config = dict(
    hop_length=160,
    spec_augment=False,
    objective='flow_matching',
    head_dim=32,
    expert_mlp_ratio=0.25,
    slots_per_expert=2,
    shared_expert=False,
    layers=12,
    beta1=0.9,
    weight_decay=0.4,
)
Rows from block 9 of a small spectrogram flow-matching model, named by matrix and row number. Rows with one number within an expert belong to one neuron, the router's apart. Each number is 50 + 12 x the weight over its row's rms, rounded and kept within 0 to 99. All counts start at 0.
After each expert's rows are labels from the 100 clips, of 14848 (inputs lightly noised), where the router gives the expert most weight on average: "peak on" is the class under the peak; "top examples" is what is common among them. Only what is clearly more common there than usual is listed. The data: melodies that start on their tonic, played by one synthesised instrument.
# router: slot weights (model.blocks.9.mlp.router.weight, 32x256), inputs 129-171
# up: expert up (model.blocks.9.mlp.up, 16x64x256), inputs 129-171
# down: expert down (model.blocks.9.mlp.down, 16x256x64, transposed), outputs 129-171

# expert 5
router.10:39 58 40 60 42 61 41 66 35 60 62 48 30 37 66 78 43 63 63 51 69 61 51 42 49 42 51 43 58 55 63 40 53 70 46 49 57 57 71 59 34 43 33
router.11:45 62 56 49 39 64 72 73 39 30 47 55 40 66 49 69 33 48 52 70 60 53 60 41 45 50 41 55 64 68 66 58 47 74 48 51 41 54 24 56 67 72 50
up.0:25 44 61 69 55 51 42 61 39 59 54 34 67 44 45 50 32 43 37 59 46 42 54 85 49 41 49 37 70 56 52 38 71 70 48 28 43 78 53 56 43 45 54
down.0:80 41 54 50 18 55 60 58 37 40 55 49 56 73 40 64 45 48 78 57 74 65 57 45 41 50 57 74 44 64 53 57 35 44 42 34 62 29 25 34 54 64 56
up.1:55 42 47 56 41 60 74 38 47 60 45 43 34 44 53 36 52 50 27 67 37 56 50 51 44 66 46 53 37 38 42 38 47 38 48 42 59 42 27 49 59 25 75
down.1:38 72 68 44 35 26 37 43 36 43 59 54 58 49 49 51 36 40 65 58 43 45 42 60 43 31 56 54 57 68 69 58 56 59 75 51 68 60 74 55 56 62 50
up.2:52 36 59 60 60 64 31 53 50 59 42 56 58 44 43 62 41 37 59 55 50 64 41 56 56 52 41 49 59 61 47 81 76 50 40 44 45 40 47 75 36 50 45
down.2:68 50 38 61 36 50 65 68 26 41 38 33 58 62 44 38 57 29 59 54 64 49 65 28 46 68 51 46 49 76 62 33 62 46 50 64 70 44 50 44 42 67 39
peak on: G#4
top examples: the note G#; tonic: G#

# expert 0
router.0:39 62 46 64 37 53 32 41 30 50 52 53 59 48 53 51 54 28 61 62 35 64 62 75 48 46 58 46 65 74 67 54 44 35 49 29 53 58 36 57 44 50 41
router.1:53 49 49 53 41 55 69 60 32 52 62 30 57 60 44 76 32 29 67 53 50 44 65 35 56 44 36 55 66 51 58 60 26 49 32 66 50 45 50 74 62 52 38
up.8:36 66 55 43 48 33 71 48 60 37 36 48 49 69 54 52 38 59 48 57 50 48 24 63 58 52 70 58 65 71 47 48 55 38 52 74 70 38 59 81 59 46 46
down.8:41 49 48 65 39 58 62 42 48 49 41 39 66 51 50 59 48 59 57 70 61 56 42 43 65 36 28 35 60 44 33 79 46 48 50 35 42 44 41 49 64 78 38
up.9:25 59 42 64 46 31 67 39 46 41 88 70 59 41 40 55 77 53 16 76 73 67 47 56 35 57 45 55 61 49 50 48 58 62 38 44 73 64 35 58 46 37 62
down.9:59 49 45 57 55 45 56 51 32 68 24 25 66 61 42 32 13 44 60 58 42 36 47 38 52 44 69 55 69 69 44 67 54 40 69 67 41 51 62 76 37 48 62
up.10:63 31 55 60 68 40 48 42 70 45 56 59 49 67 36 49 65 69 46 43 37 62 52 48 33 49 52 55 55 46 52 47 60 46 43 54 72 67 42 64 44 32 44
down.10:55 47 66 46 46 58 66 56 37 53 39 59 70 47 57 52 60 42 50 45 61 49 54 42 61 53 64 59 35 58 38 47 50 62 33 58 37 43 71 32 52 62 80
peak on: D#4
top examples: the note D#; tonic: D#

# expert 14
router.28:31 47 59 50 48 72 71 65 27 49 40 48 66 42 61 26 56 41 63 62 47 69 41 46 55 27 50 41 61 57 44 55 60 54 41 57 72 72 39 30 62 67 54
router.29:64 51 54 63 31 40 56 53 48 59 62 44 41 61 52 63 46 21 48 79 32 33 74 46 42 35 39 61 53 71 69 56 48 42 45 35 45 33 62 48 48 36 60
up.8:31 49 40 42 63 55 52 42 68 24 71 67 48 65 39 54 65 51 68 46 40 43 50 33 37 59 46 49 56 48 53 59 67 53 44 61 67 53 59 67 60 51 32
down.8:59 48 40 49 42 67 41 31 36 61 35 57 41 48 68 60 25 74 58 50 59 89 36 58 63 50 47 33 51 57 25 31 14 40 51 57 48 52 49 40 63 65 67
up.9:43 40 50 48 54 28 39 68 64 65 40 41 54 59 52 52 36 34 47 46 27 37 66 51 38 40 55 54 66 56 58 69 50 59 33 60 61 64 79 55 48 49 61
down.9:56 50 65 58 50 58 58 44 42 48 50 41 61 76 46 43 45 32 53 66 44 67 45 45 42 39 70 57 64 56 53 37 43 55 46 41 54 51 31 38 54 76 42
up.10:40 60 46 48 76 35 42 38 45 59 33 45 59 79 53 50 18 57 38 56 38 45 46 66 57 58 67 42 58 47 35 57 42 51 35 65 45 61 48 57 52 38 57
down.10:43 56 55 51 46 66 59 43 51 65 73 63 49 29 44 73 49 64 57 60 49 38 46 46 37 39 51 35 39 61 51 31 45 53 66 49 57 50 62 60 69 55 59
peak on: D6; D5
top examples: the note D; tonic: D

# expert 8
router.16:55 26 67 30 52 64 50 49 36 72 44 60 60 35 34 28 61 48 45 43 67 72 53 59 54 64 32 60 71 56 50 40 40 52 53 61 52 64 50 29 51 67 72
router.17:47 45 61 48 56 45 38 75 50 44 49 42 58 53 56 68 37 24 56 51 51 46 60 51 60 62 37 45 60 61 53 48 31 49 50 63 37 40 49 61 36 69 56
up.0:43 55 26 60 45 33 46 37 61 58 42 35 46 53 52 57 54 40 72 72 44 51 47 44 55 56 68 32 47 58 60 62 63 76 27 56 52 22 42 73 60 47 24
down.0:39 37 63 63 65 47 43 46 55 51 22 54 64 45 56 33 61 41 38 39 45 47 44 52 61 47 46 23 65 44 37 62 46 41 55 53 38 41 81 52 29 61 55
up.1:65 47 41 43 71 58 61 62 55 43 40 51 59 54 38 41 68 52 47 47 53 40 57 30 36 51 67 51 26 57 28 38 44 33 65 57 43 57 56 36 60 44 71
down.1:53 51 53 42 34 72 35 42 63 52 60 43 57 29 44 34 64 33 36 63 61 55 51 46 72 61 50 49 55 44 43 31 37 86 47 44 45 55 46 72 61 64 52
up.2:38 67 33 54 60 32 49 48 64 37 46 54 44 43 43 67 44 47 58 44 46 71 32 36 50 41 86 40 22 57 53 31 59 50 31 62 62 24 61 67 57 50 38
down.2:52 42 59 70 53 31 42 64 59 45 34 43 61 61 38 40 59 72 40 35 41 56 20 55 42 45 44 33 58 59 42 59 46 35 50 60 57 47 77 47 32 53 59
peak on: F4
top examples: the note F; tonic: F

# expert 6
router.12:54 71 50 38 50 52 41 41 54 62 59 40 52 74 59 57 63 29 38 63 26 38 53 72 46 50 41 60 55 81 28 30 46 27 61 54 37 41 34 34 51 24 51
router.13:70 42 54 51 33 53 53 37 54 45 69 53 48 54 68 48 48 35 43 63 48 29 48 52 46 24 38 61 45 57 56 53 68 48 58 38 41 35 58 53 35 55 60
up.8:63 51 50 68 60 80 62 56 40 49 49 54 43 47 42 37 43 42 32 52 35 51 39 58 40 45 69 41 57 26 31 65 77 36 54 53 59 47 50 57 47 47 73
down.8:40 74 64 44 47 29 34 44 55 65 64 34 51 52 61 44 32 44 58 43 52 56 56 54 66 43 51 50 56 54 59 45 35 62 57 59 44 57 44 62 37 51 22
up.9:57 43 46 55 23 45 67 56 35 74 39 45 57 47 63 43 45 51 45 47 40 58 66 58 41 30 59 55 49 53 46 43 54 38 41 43 44 57 39 57 36 60 50
down.9:41 57 50 45 50 50 59 50 67 52 47 57 48 36 45 51 76 47 51 54 51 33 37 68 69 65 52 38 38 30 48 49 48 66 47 30 58 58 60 36 64 55 42
up.10:44 51 46 62 29 41 49 40 49 66 33 49 36 52 60 68 73 26 50 28 58 43 57 51 59 50 59 22 60 46 66 59 65 52 54 50 74 66 46 76 46 50 50
down.10:47 50 68 44 63 47 68 39 33 34 39 36 74 53 48 56 32 59 58 78 52 60 47 48 43 62 43 60 43 63 41 32 60 48 51 69 30 46 60 36 55 33 59
peak on: D3; D4
top examples: the note D; tonic: D

# expert 15
router.30:50 31 31 57 42 63 53 57 23 50 59 45 46 47 53 42 62 49 42 55 45 35 40 46 43 36 37 75 56 51 23 45 41 71 45 53 71 70 27 40 54 52 61
router.31:58 35 52 20 40 61 40 43 39 63 60 47 54 32 25 40 39 59 52 37 55 44 43 45 43 65 32 64 57 35 40 56 52 78 67 60 67 59 63 38 51 47 76
up.0:30 25 30 58 41 40 43 25 58 50 44 66 55 75 52 36 63 64 53 31 57 59 47 47 37 66 42 52 31 37 27 32 58 60 27 54 53 48 47 41 55 59 48
down.0:49 67 54 62 38 50 67 69 56 35 48 62 41 64 81 71 34 46 51 70 50 51 52 61 62 44 52 43 70 69 66 59 49 37 48 50 52 37 31 61 40 53 31
up.1:57 53 47 57 67 36 44 35 59 49 33 38 49 65 53 74 25 43 53 48 71 59 68 45 46 44 46 25 49 63 63 48 49 46 43 65 49 47 75 66 43 34 52
down.1:72 61 30 36 20 56 44 49 32 37 47 64 57 58 48 51 59 34 58 69 55 45 48 36 50 44 76 31 50 54 33 44 46 71 27 40 74 69 54 51 49 55 71
up.2:41 43 64 39 50 67 43 46 57 69 53 62 46 45 52 45 44 47 60 42 57 53 48 60 37 49 52 51 81 56 41 49 57 51 49 70 41 57 74 45 51 52 56
down.2:43 54 49 68 39 37 45 54 55 41 47 71 53 63 76 55 63 49 48 53 37 60 65 46 26 58 63 57 43 31 67 51 65 40 44 20 47 39 36 53 28 40 48
peak on: F5; G5
top examples: the note F; tonic: F

# expert 10
router.20:51 49 50 39 35 68 47 72 55 56 46 45 47 55 48 65 54 38 54 47 75 52 52 38 40 68 47 32 59 60 59 48 43 72 34 54 52 51 22 57 61 65 51
router.21:36 61 34 48 59 71 59 58 36 43 32 42 45 50 52 76 46 64 66 38 56 50 56 38 28 65 46 70 56 38 44 51 49 51 49 49 51 48 39 72 40 32 51
up.0:43 52 51 49 55 40 47 40 47 50 47 36 57 37 39 91 48 54 55 49 61 76 53 34 52 67 54 49 57 65 27 47 74 25 62 55 61 54 54 57 54 43 43
down.0:73 48 55 49 39 51 58 57 31 51 46 58 53 65 58 27 56 49 49 69 45 54 55 73 48 51 46 41 65 47 58 59 58 57 42 43 51 23 42 77 37 41 40
up.1:60 54 75 42 37 47 26 51 56 46 47 49 46 68 68 73 65 57 65 24 55 64 43 60 48 40 59 51 45 38 56 42 44 54 68 41 50 56 76 39 33 56 64
down.1:39 48 56 46 72 38 47 55 60 65 55 49 56 46 62 25 31 47 34 64 46 56 35 58 59 60 67 56 51 73 40 55 85 35 67 49 62 61 42 47 56 46 49
up.2:57 28 70 53 49 44 51 53 47 72 54 42 24 38 59 57 61 40 23 49 53 75 55 72 74 30 48 60 64 76 39 52 52 50 66 34 41 57 65 55 24 26 45
down.2:66 61 32 41 49 63 50 45 56 43 33 58 75 49 57 44 53 47 59 46 54 42 43 47 55 58 56 47 50 26 71 79 63 50 47 66 51 61 54 64 61 68 43
peak on: A#3; A#4
top examples: the note A#; tonic: A#

# expert 13
router.26:46 61 53 31 61 52 64 30 61 47 43 68 62 50 41 57 36 36 58 59 60 50 46 48 55 47 33 34 32 50 59 49 44 67 63 57 35 30 75 57 37 53 51
router.27:31 55 66 41 66 49 59 37 66 50 38 72 55 32 59 52 39 51 44 64 53 56 51 71 39 66 48 50 38 56 42 30 57 30 57 72 35 44 63 50 53 47 41
up.8:35 37 20 35 46 74 50 47 45 37 52 73 68 56 38 53 47 34 71 48 63 48 42 51 52 48 58 42 61 55 65 35 35 62 85 50 43 53 48 43 56 62 53
down.8:35 49 58 59 70 32 49 51 52 53 37 44 47 40 56 51 55 53 50 53 35 51 62 61 50 52 56 44 57 61 50 49 35 84 21 44 65 52 33 41 58 37 34
up.9:58 62 45 54 51 46 32 47 48 51 39 46 40 36 47 52 58 26 62 53 58 50 47 51 65 58 30 51 53 72 53 75 45 36 44 51 51 51 38 62 54 65 54
down.9:29 39 47 39 81 51 56 30 46 36 31 62 47 64 56 50 51 54 55 64 58 64 72 45 81 54 57 55 53 58 46 40 64 44 51 43 43 30 68 42 81 54 44
up.10:46 39 44 56 30 41 44 57 34 44 66 43 55 59 43 55 41 19 40 60 39 42 30 40 58 43 57 36 70 61 53 36 75 56 68 59 49 54 66 63 50 41 45
down.10:62 59 66 44 58 67 62 43 57 70 31 61 62 40 46 42 55 76 38 58 43 60 58 64 47 63 51 37 39 25 31 56 33 33 41 46 50 52 58 51 71 41 36
peak on: C5
top examples: the note C; tonic: C